{"train_examples": 78125, "encoder_depths": [5, 5], "weight_decay": 0.3}
Rows from block 5 of the encoder of a small spectrogram FSQ autoencoder, named by matrix and row number. Rows with one number belong to one neuron. Each number is 128 + 24 x the weight over its row's rms, rounded and kept within 0 to 255. All counts start at 0. Numbers have three digits each.
Before each neuron's rows are labels from the 100 clips, of 14976, where the neuron reaches its highest value: "band" is the frequency band that holds the peak. Only what is clearly more common there than usual is listed. The data: simulated modem signals in the audio band.
# fc1: MLP up (encoder.blocks.5.mlp.fc1.weight, 768x192), inputs 0-95
# fc2: MLP down (encoder.blocks.5.mlp.fc2.weight, 192x768, transposed), outputs 0-95

band: 4000 to 8000 Hz
fc1.638:149125112148132153132121170125144138110160115126166127112117155154153065124122129129121111115091137124105088145151136112147137104126160136141136110147122105110132140120149141122171111129094110135188112095127142124137158166165114126095125093123157117119116119118069144139136154145123151141
fc2.638:118170132126144114126131140115130167158135176123152148130132106147133147102093167125150110168096130119142161089127137117152148102143112128135114150124114139148116148101129102123130136144132183155100105155110133136125103126123161137095091170144128101140128178121155112101123159191150058161

band: 2000 to 4000 Hz
fc1.276:141112128140097118144126114149162168121146142138150152107139082103126131128083102144107124123123167135175114076135128105096108151095140155160097153120158114162103172114121134113130154114188162140130118103120133141099151126177125133157123121161152123114116122114103150124099119135103126124
fc2.276:137131108127136140112116137139132126157139099147139133128113128077125169116156107101141129126168084140110117123130135150157113086136123133105151123130133144093098084127124127125108110141125171126143169100124148145110122110102164127106140119179146120142139171131112181112102112102137117125

band: 4000 to 8000 Hz
fc1.722:102103069072120110113133145098131107126094139152114112125098163152131137118153138137166066115162160112087104168128115110106140126147161121096131085121140133155121198147128096140127119161117161155133134157142147126106126137109139111138145104125164125142133138135160121146130123134188141110
fc2.722:099106143092151112128122126132173132149159140132079110086122172147141127124146126150150135076145133120136095120167153143102115139108115141090131112131110086099054131131112120124109142098120136089110189171065154144110126119129145157119163112124130128102120151128143174136084159114120138086

band: 4000 to 8000 Hz
fc1.194:127086097119112112125113142125190136174069104171094100135134160179113096116130127114095098125132146145088102152126105102158138121174165120100158094105151144083165138133137115164121129148113130153101113148142115112106118124120159120118128082108136079173130135144140136133141109160175122124
fc2.194:116125110145113131121118118123164122165151149134091117120171155114153141093145125147125116115115132130120096103113123169116112156142085177072119111137136164078099161124144096144122147088133176131137106160131170130110115186109172085150148109145124100098134127150137100115105174139123174139

band: 2000 to 4000 Hz; 1000 to 2000 Hz
fc1.535:127146123146150109141130172113102146122131129116163163127122117133100128157073064136121183165130144120133146091101157117136082181143138093184148164151133154147123136113123104109133115154159119159122140085119112147117159102153113148141124156145142134077097086124121145150126142127122131161
fc2.535:130129110090155126071141158107131132130117134106114105123133153094143137107176110116129167140149098129119115084136109126161139085111163138138114141141150149099098113116151130113110151147115183162138142103134105135123149136114176119132164139153145132178144123131093155123129111138127129138

band: 4000 to 8000 Hz
fc1.513:110149130101136140130128122128121135152146115092130116113129130148104148113089102141130147155149122084139120150092150149116150121145126119141148109136108104132140111142117119136110125092169138099156147119139132126082115126110159128164057122120169122116138148130109142167103063113155141103
fc2.513:080127124093109143084141149108124112099148103142124076161154106114156111121125113108134143141095185102073169096112079174170137121129118169152139133128080170126123133150126157134128065121125095148096144142123136173163149116137130130138124152129122101157083131146150138087135133131152164092

band: 4000 to 8000 Hz
fc1.327:140133135101140151059140125149143104119069138089126102129104140175111108152065126123116125163096141130115126138119112143146100081103100165090120117115130055157157142151125139130143125147115130120114152141134134140178134152110158094106077141120159120119196113150140121131140111211154131130
fc2.327:148112121127117102127154117148125140116059109151132140134132092135152141131126093135087176157150146126102128136115128153129147137162157117101129141126156173180164148156143099142123091121134149143138113146152137107111074133128159100197132113114126122161135122154142059103177119152123130091

band: 1000 to 2000 Hz
fc1.693:131151156163104144115153112145089121112159104118132196125150162147088163146156161105115126158155146146112076091116105166105138086113191121106109108143126146102089169105090123136103092157176127150099184136105140148118143099144138124145152145115110127149114123152102114132124208117118140150
fc2.693:146121127111078149123111156118142156162137148121085104174140094093159100102133107111137160154105133133111164115118146190129113144108129176108140123128152121162120134129138153149107166143086109158116094167132135170169134104112141129110122120127133133113139101141145091113102120100121153127

band: 2000 to 4000 Hz; 1000 to 2000 Hz
fc1.70:152122122119120101144111141127135159139138151170145137162148087142127093130135105151133170132133127131113122066150159136137129172142146171114103153125152130161122115153139114124162122123076083153198120099171133126142139108142104094117097192152105158106102107137118063150179141151136122106
fc2.70:144139091142158112117108146110107119139138127144107134146115126070118144112147119174146135128151129103122115103128117130137165086107166136099152131117135133101125123120108146115134142118160183124104122067116116132112091094113159117122164162172118138138131153099100133139115128140131106111

band: 1000 to 2000 Hz
fc1.717:118099120098098125114134145125139097154128102123132117097066118071099120129122108170108152137107118131099128078110075118149122119146156098115142147112143162133092095123109127137136138115123081158153159130132155114118134114153189166157096148105140127175117127109135154082114115097112169127
fc2.717:138140174132125125104130138108175168112124115143077123135110141123131168129148136141129126086150134140145092135159130074115102115111083111140125114157073127095129106103108151104109141140110131128151167136142136118139103157128084114122152158131126135134198123122124132124126101143123169117

band: 2000 to 4000 Hz; 1000 to 2000 Hz
fc1.609:098105148116103096123184158136156168134121114139111143139120171109143118086118137122132104112129185104114152117156104116114109108106099145102145200091119162102113111157146123082157137171133140133134123159160080152135131143104150082134132129115103136161110097089148142102139164081136126140
fc2.609:122108177095097153159142116116136164172134180096144131112162141127141105134173155118106093098148186189137122082108108150129125107129128114125104157105141116080149142105137106130116145156152149120097126147169118127107124107135144146152170137092131156146132170135138122131141103113127116137

band: 4000 to 8000 Hz
fc1.116:121128105168118145159154128134113140115119160124113122102119107166124124137130127161109140108124101198164096147122129134175136121174092107137138162138157096102124159100131147171116123132082140113083110145133114131096104144129116136142136125116137117095136048138116129128102158129144122100
fc2.116:137119113200165148119135110125095115121092157123129142158129129081131155155084095078098126146142089173113127101125178111099146094178162128135127160131118152158177145108110164112135139100153160144137145144130111150153126138127188102116097140155122119113153184109089130124130136158091111147

band: 2000 to 4000 Hz
fc1.407:119185144136131129154109156123095125109123176127141103140134065140107129127125104107137174094119117118150145124102139128088140136105128111160169126121162131140106130133111111135143111121122132132142136105144127122126133140116116090149134161136112159129065142098117158155155100146130121156
fc2.407:117121126145144125120087136145116117147119100108127143140118138076143156146150096113127151164142103135133145110109124138128190099117134145116117126121117145136130107106141165112141156110152201119119132118120141170139121129137214145107133148187123154133151134122038127104108105145093112142

band: 2000 to 4000 Hz
fc1.593:128145140136141107143126136113097155130114132130120138156109120137131169094144147115127115096132138149101129164090137103137157148150142152133128126066146203137073143136133151129149114153153153141106102118129137137104139106133142115110088120128157154140114127171154141155148110101138104127
fc2.593:136138121146139144132174155111139100164149113130102155114127138119131109169128112114132140135114124148115119153156132163130099098087139097131142104155120095117090119107121111140106131129093143097168169151105126106134101157098141104130169121090180120125152123129134184151094142106140119115

band: 4000 to 8000 Hz
fc1.378:152106100112101099102093129078124137123101132125128132105123165131141132100150097114169118123119152126106113138104110105130128129135162122107102103129094153115126159096138124127106126151084190130167143160131123088142106130133150112125117083135134100182133147128136108137187110097144121130
fc2.378:119142143099153118107135114139161091158161115144103146115105137117145132116141109125163103110136104107126116132181152133099137113109118138128172079111134090096073153121085115107110143087123151094135151151090119131138166105104165125130149079153108141105109145147162153127093181114104156138

band: 1000 to 2000 Hz
fc1.552:159116163158145155201147136123131110136117107159146130164117108120104142134106098081158132109130120135137165127142164095153144151136134135081114119128108108115070116133150131126126096125146153139099113133123115145118127139139187132103136123125146088170155114111143135146076132129135109140
fc2.552:119137137142137093148130124079127130145185063117124126085161112145118109131157080098140195159091147111091115133129148158104123127117100127181111107167137130071119119161143100118126148086107122104110137117126151145138100100121112127089140080096154154142152168114137150111111124151111156134

band: 4000 to 8000 Hz
fc1.335:162159153151130165148162129100143107171139120120116140118129153138103121133110123145129125187146138136126157138098146146115122142139057101116141110115102071123142144131073119142082116096113069106116124115191120117101114144103147139163126140144119115077141133123161115144110117149115124147
fc2.335:118093115137159131121128080189109121169084103105113138165086123110100113131139121103134154142145110113130131123087103130170176080138190102130106149119130171139139143133117146129127138134134195143093126094140123156113094137119163129099115146155137117143147111129098120125094108124156122143

band: 2000 to 4000 Hz
fc1.673:138106104186125110091088138139137152147104160126143147150091116143133124143150062128084128115152148116134147104116116102084147156134108136130158106135155141141151132092093116169173068092153151096141127088096079175124131122149178137130128118158117136114137124111135127136170121111124129128
fc2.673:154151084113110119097127131120105104179137133147115125129119120098083135167119130120167124144167086118115091119134152114108156104158111138121129140141135176092093118141123154120123117138144174167107136132103102133154104129111159132120156139130143112124150131153116175149064118136141138129

band: 4000 to 8000 Hz
fc1.523:141121083147128099156150122134113146124107164118140098097102185116134119129133142106106112109163128103139136133086131131140108113147081113116163130124175166128132184100145147170082137160072163136129125159140147125112143182087177097077139127141136135140130158141091148109133111129140129143
fc2.523:095100132099125141095143138174173109181178118158119136112096137114125158104146118161160151128115137124111113138146153120148122103118126145067128113169146127067091129132111097123118133077162145089118152147083127156112122142126153141125148075163130149104091137104142203141110167087066118121

band: 1000 to 2000 Hz
fc1.488:141100109091123171107168128169143114136155081137121138139088120124119121098103140101130133111138120146118126086148135171145146106070158128124104097106101172143077135077161098128160144147145098122133098095141095108084136131117111113120125176115124158135118083127116115148079171123135094161
fc2.488:147119115119153094124103140082118127143138134133108134145113129122119145163148111146159131134179119149086120132125135157160118097111090107111154083164143132110103093132160093130183133120149155125146152111124137156124118124151125112133143094131159117156105108143116190148100138171178078089

band: 4000 to 8000 Hz
fc1.362:136164129110097163142126117120144137141130077147103093118138122153097083133153132132126142148160109153115117173085070107076143097167139091146105135106133116140178119124097157151168130128121115124165136163150129139159048172132150075125090108106108123113137100098144120131144131161127130135
fc2.362:125137135142131146112082129142113133142144145138120136124143132166123143144117102137122119151162150117132135117103118129153130093144151113109166149122129162121167153117087116092119152122112162139134083151147134129147098138116159114122116144173162152143131103112138095119117136167132125074

band: 4000 to 8000 Hz
fc1.386:152120055084115091105113128110138086156106133149083117099146153109095111159138134118122072112145107158127103175091115131130129112139161149111121129130103141138105158114120104143114122160114179129137095141100136128159119127064156119116138113137101127194132167134124101142161077127158140103
fc2.386:154107146106165130113131142135148097190182144142103141111119152132115145121122127165149129097148112136144073108155172108123169133126140121108156101134100089101080128093110120112131140115123125114132150179084133152129157122125186148097165091144125117131129132138155179121104155129108147126

band: 2000 to 4000 Hz
fc1.427:081103096134132125120135127131121151153103138126117102114084138139119147148114099131114148140112166125118165151158120131106176164169114112160177128114168127138116151119150145135151091160102143143101145135134072135093100124127117107098131127085127119119174136146089135107129127120084118082
fc2.427:141135170156142120131100129125120173137155108151128081123114108104099123132128180126165135119130134143132110155141121083147112127163133148133124111127123132078117151103149120153102140127146079136152159114158115127123119149107137100113165090101137134149114160164106161174161140180124146078

band: 4000 to 8000 Hz
fc1.626:138107088117128127139094146115163125125082124144112113112152154125125092141167140103119110140143136153117153148106070150142111103142138103128128084122156158128166164158124110157143117148126155133140110164135133124165123171113172104138119101111144105152142132136143099130159098145175154085
fc2.626:130141105162115084118162128096140125125100144115105111120157131133112121133126163119121163128137122172106125133130107142154130079161153160117147162106124173100147153123121109158151123127112162119176188136163139109126101178123127127157130131133114082157167111130121143125140124159143115153

band: 2000 to 4000 Hz
fc1.377:136112148139181129103114106133123168101091115114083073134127124135150113128109151136143111164113126133156112172140147119123141071066106109142150150134095152154085136134137114098140129120135093137113119111134119103110145144110098140143124133113133115121119106119127116142165142162106145116
fc2.377:124141132161188122126140131130132118161143127114104151121117144139158155117144096130125130077169130109106117136117134094128163119113146114130149093123126131090099145104092149122121159136141134074145194118117144138096055150120157128094176116176140138114113142109125147112109152144128074112

band: 2000 to 4000 Hz
fc1.394:117138145136167151099116064134115132123159131111133134099106139095112133162094157106121142144173100144137154143186093137096146138106138139136170106136144179123109100152126138100145107131135125126141106086097158123113112158103103148122099154115168094136113153104122146130122100157123156104
fc2.394:165114138121176135110164141137132084156130132135091167067117162122121130154133085136137138098191123120110108125106137097150131137135129136104168129128135097097117120119100144130113153099157189067133142103096110141130097132133159119117168120131138156120125145077099151133116130115131102158

band: 4000 to 8000 Hz
fc1.543:165136095131082125142118097086133163113108162143169117145143124106117099178126118158114099172141111134144156086122116097141138145163091143145159117139077103121103147105149102127113173140119136111109134103122125097091113164120092122125165126153125152109093133148148098159155178134116113129
fc2.543:105119131164112172152116155102109125147109151165106140138120117114121121137126135134151088125124176128128119120125128161157127131121123165129111131098166138081144122104111129112109162095096119112136129096124132131106100135173178098089183174110139148171128161123101085139139144134107107124

band: 4000 to 8000 Hz
fc1.478:131103104094127122170140112132134094187119120112110143087106133154104128086141104089096131109096123141156148142087135113147134135134142154128142158099152176075117172152082120129160147146122150110132157151112107135090142145118127140144161143128112083120116129136110162120121140127173165113
fc2.478:172078122160170106140103143102126131100181134148106113148126144120154126114140136136120138116151145136138135149123142116160084142110149090130114157153141096132130151108135088135112131066127138078146126136142119083069104124144130124122148122117131142106118146122100156128108083089064183121

band: 4000 to 8000 Hz
fc1.271:141082111099115143185098136147146132146144131146107124129118127143094125166125130110131128137134136124147107136140092147181107125150084112097114151137143117099120145112079152164159115138111120153150099137136158151168101107129143139119153102132105137161100114097124102094144097095164065094
fc2.271:138069159106152101121140123140125118183186124150142118129105144131128121133090123165157167120175097076101138114142132142129141128134108150137099092120142144071092108118129135115093179111155163103136182136099106133124137139117154147114129109107142143107128154121142179139088149106107162137

band: 2000 to 4000 Hz
fc1.225:114136151140137130079100109139099179152119103107081122134085152103174160105101137104126162120104125128183110108190148127141189120084142150147106151102131193080086094114131174112134123136129129160123129126148136144129134104110122141121122114134148143150117114147120136167125123102084146152
fc2.225:130135132136155137146158163115140119116179103115119133084123139132132120155171114103142118094104126147120098124160149130106100134086122119133151106141099117102066115130093132128109123145091125122171168142125145120115120150124113123125151120085145109122131170104123200111095141109135137120

band: 1000 to 2000 Hz
fc1.490:139170140162152097153157119069102121114107139095104144133071164114152108151113115074134158111156149123121115118139124134177155163109137176138109103129138178158112167090106136136158148111142143128172126117079126112111147130124101124098153119117180124132108141141136149141136127111134091106
fc2.490:148130131127150170159125120128154161165170125098084127128131133090134136146114144143149111126142110157128109161177169093106111132133113147110135121090104114092103144156140120134114124151114146112136162139109122115162116157126146111119124128113157135097121146146131168125113146121121127113

band: 4000 to 8000 Hz
fc1.190:147104142143113138180154166138125124169113120124132140135087181187122111124084155114105128123130140118120129156136143194120163095143123156139133122102086120114112142130168170171152123139136152114120143146122123112098092090124181153106145109137108111159111120153124113082108140144156142124
fc2.190:126111136119181136114136131133125081145140128172117119121107168124132161112152105153147129109164119101114122096159137107134150139120118144104148112134140119070099114143100159119101146090160148114115195159094127164124117109140166155102147128150117126127126134120131176099104138122118124137

band: 4000 to 8000 Hz
fc1.163:150131099127123127171151144107123122135086108116100123120142147136108115148128117130112105142186155133112124161120093130140144104180162111067120100108141156139121165133118133164121138143091169147120105166132117127139110142131175093105127134120139129155152153127149096109148143122164122121
fc2.163:131103125102141110117109157114135111167169129149100125119110158117121135105158115156164131093164149122120096139163160127103133111126089138095179103144140140071079131140089110129083129118122139126114176143108134152116125139112161142149157101151136134133123168110139171107120150100134143132

band: 2000 to 4000 Hz; 1000 to 2000 Hz
fc1.453:086139140166167094116129113109114089092104113099138119130139110130128163149129124122109150133108148139110151120114154099148100121164147104126116119148121100119164116161127104122117089118083084134110103124128131177110133139096121186154109136133178145102108084094143115159136160146099137106
fc2.453:134123101137145119071111118137116135107115131142095129131154107115194141102124119149140148143123065102121141090121134171128160158123164148121138115115134099141141107103137150091144143118106133132158120078121141165175112120114172175132101150156130123156143123118122152101120116141133121116

band: 1000 to 2000 Hz
fc1.635:118143137115136128126120184143165170179104160113045104143127137135153144101084141140134139115111125158140082121102135129148106106134124165101106112112104148151117134143141168108153081105127120152113119176149141133135096104119096113095137103115122131081138124147158149107130109119131140170
fc2.635:178133123133140104105154099137121086111153128079094184151140108145118165123138126159140101140141096098112132101127135089135107105147145122127163099149108133095129105176095115108116123162098129098143080094100116137107107194116181138118174131139155132111137111110121103122152082124130118116

band: 1000 to 2000 Hz
fc1.558:094147134098116134107123160158118086125136153114100149152120129123138098128135116135141116137160145128107101141167145165122159112108166127131108176135112107087111108094131065146073177093148146126127092110141108116094168101123122112152134116118121090144141111099146117117059137115106109127
fc2.558:160126118105123124133142099123134126120119143138154092126089115127141105131183121084128121180076138157137159117146146170111131121135196148158135126095093108138100141106171146142136099108140109130121144149145156144131130128105101113164133160142137126136080126131141171125131125114136119131

band: 2000 to 4000 Hz; 1000 to 2000 Hz
fc1.294:114131131089113186145153131177144118101131151129154105123143155120096110117101124148149085096127157158116154112118125113166099109100137152142122121052129164156126110080147122130118152159110153128122167151154107086105124143100119158111151138109084128120118095130115137179149153102100128127
fc2.294:156130148144160146142096123106108107168174115118100116115116176113141133139116093138155092111171148109154136122147130137123134107153187107123117119125143143068073131133112132132113128084111175105110156113095139117130105138120175123103141135119125129165111144100119177127085137107133093083

band: 1000 to 2000 Hz
fc1.235:129142165121130093143118128166145123108125117126147114169143135127117159090135166117138089153134111117141131200096116157165114146143120121189109122138084173157141143117104100109168121125111146133113136096154171137189144161086118144141118130136092128119170152142130130170133118170118170146
fc2.235:121144103089122124173153164116118132138122102125096116142143105121113125100141135162129116177149110150104098132159131117140131110141146113130147118152103121095124121113156114140133129116093139083103094076133127134117092142078191157112136134160102140115154134132063135146133123099147135140

band: 4000 to 8000 Hz
fc1.532:123168150135135136142127126126067127130164138090130173142102078108115155139116090122135148105152136136151134107164177109119097155117125150158139130143149144149101071148138127099165165122120106137130143115104090132123159081147112153153083142110109131079090116137121152143080161122106108105
fc2.532:142117111122148118115144119115126124151153087142122136122116124103123144110153125121143138108142111141119133112166121149123122117120136121113149102133135131109088098119110112113108129137151152148164174115108142160114121143106136129125151130142163120151152167113112178112115122113164153125

band: 4000 to 8000 Hz
fc1.222:091141107125109152135151143129159172095190162127089103092122187100103113162154127156136106137116084116136144108140170143106153141137088141083144132136135152160138106135127096132123154110117096104153152150167125119146129115132119125140081113154132133130140157147134132075118074164133150134
fc2.222:124143140151212134100157120114102136113105132118136085119124133138137131136121082090109117142154138108111133128146149130157134164089103101128076107132121171158103137121138139127141111086147124150138156134121119140159117105080097148144110157104134124100113137148177154115116123123130162082

band: 2000 to 4000 Hz
fc1.628:124109163142140128121097118158117139108171173132140152140120113108153162100114125168141143094098104129169135096160148137125154152099086122160116138116141150125093081121134121088131140102133092133093133105107136139090152115145078164126099151129080147111097101129117145150091146086110127136
fc2.628:133122121131179120124136123121116125128159112130125113123112143099148155113162142143147142096132104125125106122166168121114120141092117119117153111153141121098087107092108124112107141128131145138126169115080156127111144132110115139130162138131143128137110139125110201117089127084122138145

band: 2000 to 4000 Hz
fc1.549:131129167154129115149145141098088106148114145112157140157119073142111092119132128128137154120122120142157157078112129102131129127107146145135130146147148100164158081144135130130153114162150114138129114114104097130145112083130110116114090141140088154127120076138115150174152148149122147159
fc2.549:156130101135165094124115133125126124129130137139119138136114139102126144117148107122124148116156100131119113105135110143127153091154167103102140118131144150092109120112129135126112135123138178134161164099100134147129095152102167123140181157182141145157142170147089144114117122122151119140

band: 2000 to 4000 Hz
fc1.534:110168135153104142101123128153156116091134148136142130100124117140155114107128076172155154092142122171095120103122134162125106158106132103156096131126166126120137142163130102130106112128089078100128094112156143124134121110134143136118107167154124148086119073129082118156124147163126136112
fc2.534:144130136117177125106121120117125149139117141133128154147113115081138162126121085131125144137164079125098132100116103135117185111141141139126125123147126165092133097132137147090148155142145167127111132095102130169129122131112167138121147146167146141162083119121113120120120109138116119151

band: 4000 to 8000 Hz
fc1.595:135127112092133128159148157108167154107118067148108136136140121131084115133146129107137144124137119141112126138151083118128141109144166149100143110157110154114144176160107117152101102119140130146185136164115087116179098122139125161111126077141134067182132145109154111157141155166162129124
fc2.595:088139122099158129100118092168157122123188121139126122126128148092133160113133105141153127123142149094120114136144150135126119122096101157149131091151137160053083156136113163109116131103146178110126169171093137156118137099118185141145129113152119176128085165116118144115117140159114149159

band: 1000 to 2000 Hz
fc1.399:087128098117133143150191127145119118120141096142102137127078145137094161118093123124154104153105111144092166152127140114118137145120150140143138144098173147123123088138107181187106131102114143119134149120120132131114102141116138135078097107173163169117139121140141167151138112107131166125
fc2.399:122124138124151103142120130063149120123121116149115139130161149169131105117148113149137127134123128151115119129158140139126097114136137114117153110122127131056097122120139108112122124155099120137149151131133119105146121175162125118154129115105117145160149140132093168129162146128105124110

band: 4000 to 8000 Hz
fc1.297:153130097112105156194121123142110102157146088158102133087144108133112118092103092113137101148108103136106188184119135103143099128175139107119162126126117096104143137130109140151113122109122114130148161112149151129143049103143137102163136112096206129156116134125118144121152123139126119152
fc2.297:132114154099133131152075134109131121125143137147141091125112074118131159114134122138143115134128122116115123093130095157124176119129107144118149101097136168123116115118164158125149129112109077126106123120130120157140065091094117154092149121178122113137115107128137085134113097131144091080

band: 2000 to 4000 Hz
fc1.443:166105149129106118110125093134160148129133136133162147161163126083137133137130085136117173139141096113132110105110111152113102131182128146115134151111120148119121160168159108156132172105145123128134125098101114129111153131106146154083107160146104137130115139092098131172153089121103123156
fc2.443:164109133109142145096135135133131082170134143143085169106109158099119127123107084128134148101187123116113113101143129096134158123124131132109155102134154130088097120119096157127090157106158175082146166117099137137137108146116170135098162132137151148122131147085098163108113156116134131142

band: 4000 to 8000 Hz
fc1.34:155123130092138137071175148098148099108091106135114100116127135156103153141139166137101111164112126113111085161110116140139099103100134143137112123119087088087139142074076141134130107151134150100123103141153118108140092142138127108120148121145125153146130124111111125166122141155136128080
fc2.34:123090107146118120103128168087114116136081085114141145117142128093085120113102155156137125146167127110111143147098142127103105115154096150154136121089127117148154134137132150113126117131125125145111104118131134099150090162118181097106103158116108141133116110119113092121129109172123127125

band: 4000 to 8000 Hz
fc1.306:132089118100156102148189150132111131118101102110113118109197162141091135070147113122117176140121159142139139176133107104083119103120131092073105159094139132126176129084134129126119159159146097143151168105120087152119083130126144130084133121131168123125089150115102126127097122143152155131
fc2.306:111149123160127142113145156119099105131084105108205141141101114133108076118133151145106141122156099147109133131147126167099119148084119113103140142109095123144156144106144123075152120153073133163133066091178127131129089123149128113120134166120162106153114109127123097121151071192142111091

band: 4000 to 8000 Hz
fc1.66:099163118134149146157144103121130092146144148101117137111144162127140137078093139129166153117118142096140139123153108166108133144174102118158119138172122101118179096080167159155119143118137156097153150118149128158119091104121076091129149151180106167105096150086156160094112106110160145073
fc2.66:141138145138118117124104144173120124099146115152149172168121128126161156123170148106120091133117147113135143106119136108164145168123160130149128083101167148109153114129090133087140169127117114105108098086133175123152111164126148128121140127122093192155159105161165097123151156131115104104

band: 4000 to 8000 Hz
fc1.729:159118124151061103134100153143098106108134155095111093149111110145162100134170143139115116151111143122143159121109176154140132147164104144118141176139162062109118110126147171185147155129120120114137148148106122141136159105147090138157176089114158145130134134146106140137130172187151121103
fc2.729:149144107154121149149090151083109146118129103105106152145099117125116144108117148143072154110172128152114126122124129206168111128128171140150129106149102130147121147155103138100120151147093148140104131116104174110112106128129181109143131136147124166113081122120139150131138130136172110182

band: 4000 to 8000 Hz
fc1.589:120138131132152158135159127142152107155126112142125156096128121118100103148140157094147122153117140137112095095100091145159133113165175100150075125122134122120195133133115134152147137111147132098134113166143130154145074152115157115134175110098111125151142078111123112130135109204137130150
fc2.589:142158110127106136087107128122119087119112149135128111105131127137123132146132119119119145162142132106103184100115126151118122094158090119119134139113123146142153158148144127128116128171117137170148101120178166126135096116107139146155142163197122151109161127124148091114155104135158108123

band: 2000 to 4000 Hz
fc1.91:134119195108142089116108133124146094132107129147114097071120149089139120106122081179129124153114125114139188109151123106137130134126123154105134164111112123108082135152140134128133125168112114125118136070166140121158141118161087155144124110148145164119096162113143136130165095119112126146
fc2.91:126132108144155125108075093115114158144119133150115110158098100105123147099177091131147129107137133092111135117125125145116131145127101154150161155129119157124153141172188167115136154122127128135102155112129141153117109126107178129118138157192118136163094115146098146163120119154179085120

band: 2000 to 4000 Hz
fc1.634:117118116165203127141164140120149117136152126132122147141106089127167094136120081134137139160142137154124153128169167106158172131160141167132109150088115139137129079155120100097151190096120181120131064156131149105091137086122124142125126131148101141141146137130110124148120112124096130115
fc2.634:156135117120177115126146096115143117142117130145101129130134132096126119127128127108144119118141120149111119130145126132109116086137169112113125116147139138100097093123108116118128123136124172141160171133108136136136127162099147135122162125117152109176141133110104175098089132125156136147

band: 1000 to 2000 Hz; 500 to 1000 Hz
fc1.467:114116120125142157135119151099138161146135135132130155117113099125144106145146131136122110104185127110123150097185139122152125157143157190136154113124108158140125112153140160137100137102113121140124129127119154093125154103185168124109080156151135119137098094167106099118129093136144144120
fc2.467:136128117125155118115145143118129129145136112116103143107121121108128119125145091103128108101147117159113108126146129136113110089138152103132172102156152129115122122123125093134129143130131127128150154123123129118163128145128128112119160132110148100182159148124111199104111102106136151134

band: 4000 to 8000 Hz
fc1.408:127152127137109134137173140110132108156091109136140110066126100146107112158110115092132088170146159144148148177123102133142131120173124092123113116169096113155138158117109121159135128143112127125141096159185083107130098159103185098142094098131163106129145144108160105150142116133124109097
fc2.408:113118118130168130104138101106107096123097123117119104168131114094136154122132112096100156107169054146132145095109109112146136114172151148122112175111145150123121125117138146102106142154146168140128130122147090137152140121155150120087107175147108129151146129131109117141144109124107113143

band: 2000 to 4000 Hz
fc1.739:135115144162124088139158113139085177119147110148173150125121082111148122117112077140126192100132115108174154087111148142160130134105145133137089166116154136139131133112142120140157117128121073132115108108132102103120146102134116112122102177176139145101131107130083106134141131131078136168
fc2.739:134107098142183113116123140113125125131136108131101118112104135084114128125160111140126141113147092139117101121141113131121147079140129101115149105142120161105120111123126135118104153142137190150155162101125133133120104137114160135139152148151152137168138133126091165124114093119132117136

band: 2000 to 4000 Hz
fc1.45:127075117154120115121132131159103129142130126126121134173159115202113129119077127140139113131146138119142164108154169128098167148098115124135122145144131130177136116141123160093145103096126117135115085109110078133145151121141166146112084155140123203130121091093113137136164141131166154128
fc2.45:140117107136192111122148123093121091172115130136092117143112129073132144135148130130131136096158086143113111135119133139117124100150165103109117094119116151079095146125117143144128146140131146126146172114086113144138098154098173119133148137123155125148149148139116181106112144107153123138